A small CTC audio transcriber, trained from scratch: waveform 16khz input, trained on babble in 24 made-up languages, each with its own sounds, syllables and stress or tones, from a formant synthesiser.
Rows from block 4, named by matrix and row number. Rows with one number belong to one channel. Each number is 128 + 24 x the weight over its row's rms, rounded and kept within 0 to 255. All counts start at 0. After the name is the row's rms in percent of the matrix's.
# convs0: first width-11 conv, stride 2 (model.blocks.4.convs.0.weight, 144x96x11), inputs 60-65, a 11 kernel for each
# convs1: second width-11 conv (model.blocks.4.convs.1.weight, 144x144x11, transposed), outputs 60-65, a 11 kernel for each
convs0.10 106 [ 83  92 126 165 165 142  81  60 170 203 162 113 162 146 129 101 119 166 179 135 107 127 120 125 148 144 107 117 103 120 115 132 102 147 120 131 138 139 157 145 129 147 116 129 128 128 101  91  95  92  95 105 156 151 135 167 158 121 171 156 169 155 125 114 129 132]
convs1.10 110 [120 130 117 126 141 154 125 143 131  97  93 134 142 138 143 143 163 104 165 152  32 108 105 146 125  89 159 168 180 153 119 144 111 135 138 148 150 155 157 151 126 135 170 190 141 120 139 150 138 101 124 166 147 169 187 153 129 122 100 120 145 159 165 156 120 104]
convs0.11 100 [124 122 132 131 137 147 128 157 170 171 160  89  97 116 121 109 125 135 164 146 147 112 126 132  95 153 122 127 130 126 135 135 148 112 116 124 101 109 111 127 114 101  98 110 156 141 116  82  46  51  63  88 106 100 127 145 113  98  94  83 106 131 168 144 121 130]
convs1.11 102 [137 100 108  87  99  82  83 104 125 128 113  97 109 112 131 164 123  88 144 134  93 113 138 125 103 122 112  80  90 112 143 159 115 118 110 129 149 151 142 140 120 105  93  96 158 161 140 146 163 165 190 206 188 137 112  70  79 117 118 101 121 133 148 162 153 108]
convs0.12 098 [111 100 137 123  97  94 122 140  93  90  72 111 103 104 117 115 137 138 146 153 144 129 106 112  96 115 111 126 149 117 112  77  87 149 147 122 116 117 123 139 126 134 133 153 115 123  98 114 118 152 148 158 164 149 177 141 146 121 127 127 148 146 124 139 100 121]
convs1.12 101 [ 98 149 156 149 129 126 112 116 122 140 180 143 127 121  94  65 108  93  57  84  94  84 128 118 125 114 124 113  65  53  94 128 153 117 135 138 137 121 123 121 102 102 130 126 125 117 126 135 127 136 126 133 136 135 111 139 129 115 115 112  92 116 122 111 135 171]
convs0.13 099 [126 119 117  97 107 125  92  89  97 109 126 132 123  97  68  78  99 112 154 151 173 164 139 143 125 111  96 128 113 148 139 119 117 118 140 127 115  85 103  91 114 118 136 117 106 100 124 120 104 101 125 106 148 147 186 109 100 112 121 127 118  98  97 110 121 141]
convs1.13 095 [159 148 130 133 141 127 145 140 124 118 133 182 118 105 120 123 103 111 115 126 139 143 102 117 133 142 114 114 115 150 154 130  76 135 156 168 128  94  97 111 110 101 115 115 132 119 130 144 138 127 141 143 124 121 137 143 159 133 129 120 112 118 102 139 171 172]
convs0.14 096 [ 89  42 102 126 138 150 107 148 159 146 133 137 114 100 103 113 109 113 112 121 143 164 129 127 109 140 149 138 128 123 130  95  81 127 155 122 126 122 115  93 109  96  81  90 107 102  91 109 115 150 169 176 143 113 116 150 159 142 100  83  78  98 106 104  95 102]
convs1.14 101 [193 176 116 119 130 131 118 100 123 135 121 125 139 125 140 149  99 116 111 106 157 185 118 104 118 117 108 118 102  91 103 116 119 131 120 140 140 153 144 128 102  99 129 176 101 112 120 128 112 111 142 138 115  95 100 171 159 132 118 131 124 135 161 162 135 162]
convs0.15 099 [ 44 140 205 157 146 146 178 191 146  95 116 149 163 149 125 132 130 147 141 122 146 153 128 123 132 120 129 143 158 133 114 109  62 171 170 203 163 162 137 162 154 179 176 204  96  80 109 126 152 149 173 143 139 113 108 139 174 171 181 153 131 124 130 118 119 120]
convs1.15 074 [127 134 118 101  95  60  97 124  95 125 117 147 109 157 150 157 145 131 105  84  98 123 158 150 165 126 101 118 123 149 129 108 131 115 134 144 150 132 121 126 119 102 119 132 133 124 132 122 117 136 132 133 123 123 110 143 187 150 164 165 131 170 160 137 147 182]
convs0.16 098 [125 198 129 153 160 168 172 154 160 113 116 167 147 124 126  76  73 110 150 154 181 136 170 141 125 112 126 140 152 156 120 151 161 167 140 120 114 101 126  84 111  79  88  95 151 153  81  72  77  96 110 120 118 128 113 128 113 113 120 121  98 100 100 123 167 140]
convs1.16 083 [143 132 116 123 112  89  75 102 114 145 164 122 136 129 116  92 101 120  96  85 133 123 124 110 101 104 104 135 113 113 129  87 128 115 123 125 103 131 181 169 133 152 130 140 114 107  88 108 116 125 112 123 113 155 146 130 119  97 122 130 125 122 121  93 132 127]
convs0.17 096 [ 99  92 124 155 142 148 162 110 125 151 142 113 136 121 144 149 174 177 176 147 119  70 132 138 172 163 203 205 212 160 176 151 162 166 178 144 184 132 142 130 121 136 130 174 134 146 132 143 149 148 142 131 115 113 113 133 114 138 115 159 153 181 152 146 126 134]
convs1.17 091 [135 115  93 104 129 174 168 162 133 153 167 127 134 129 139 151 115 108 147 192 150 115 150 151 141 139 121 130 127 116 125 155 162 170 152 130 127 118  97  96 120 138 152 139 119 136 156 155 152 168 164 147 123 102  94 167 146 146 156 144 118 100 103 129 151 143]
convs0.18 102 [162 134 110 164 132 121 154 186 151 140 139 165 145 131 102  87 115 127 112 119 119  94 122 122 132 122 109 134 163 175 169 168 153 146 126 123 102 126 125 147 117 135 113 107 157 170 148 119  91  96 128 145 143 132 120 181 178 140 147 111 125 118 130 106 109 126]
convs1.18 095 [143 138 127 102 111 104  88 133 165 163 148 116 133 144 127 124  98 125 148 142 115 131 144 156 175 155 130 108  84 107 142 195 175 105 117 140 130 147 150 169 181 181 164 141 133 115 121 109  86  67  63 117 138 163 182  85 135 124 115  94  59  87  96 106 140 156]
convs0.19 104 [125 116 128 132 118 142 123 140 116 123 114 126 137 131 142 174 164 140 108  93 119 134 154 168 106 133 102 120  97 104 125 128 127 147 176 127 128 103 114 104 136 108 140 113 106 112 139 159 158 144 133 107 120 141 150 151 157 133 109 105 146 177 157 154 156 134]
convs1.19 090 [111 125 145 138 118 115 124 130 148 173 122  79 126 108 132 143 178 168 103 113 140 128 156 152 161 124 156 160 136 153 153 142 127  95  87  92 113 155 156 148 147 139 132 164 131  87 102 124 116 124 113 126 165 164 146 156 108  79 150 138  89  98 111 152 140 117]
convs0.20 098 [152 125 130 137 112 150  97 187 111 160  91  67 115 145 161 158 124 130 109  91 105 131 112 128 114 105 125 125 125 132 119 139 155 142 109 106  89  86  92 113 140 148 157 162 152 154 158 142 169 129 138 146 154 133 141 131 102 104 102 111 129 143 150 127 148 149]
convs1.20 105 [136 136 155 165 131 122 112 124 134 139 114 119 138 170 149 136 135 161 126  88 135 137 126 124 125 134 122 137 118 135 117 134 134 133 156 165 173 164 138 122 102  97  95 116  84 114 123 121  89 109 125 117 124 133 129 115 133 118 109 107 117 118 116 115  98 117]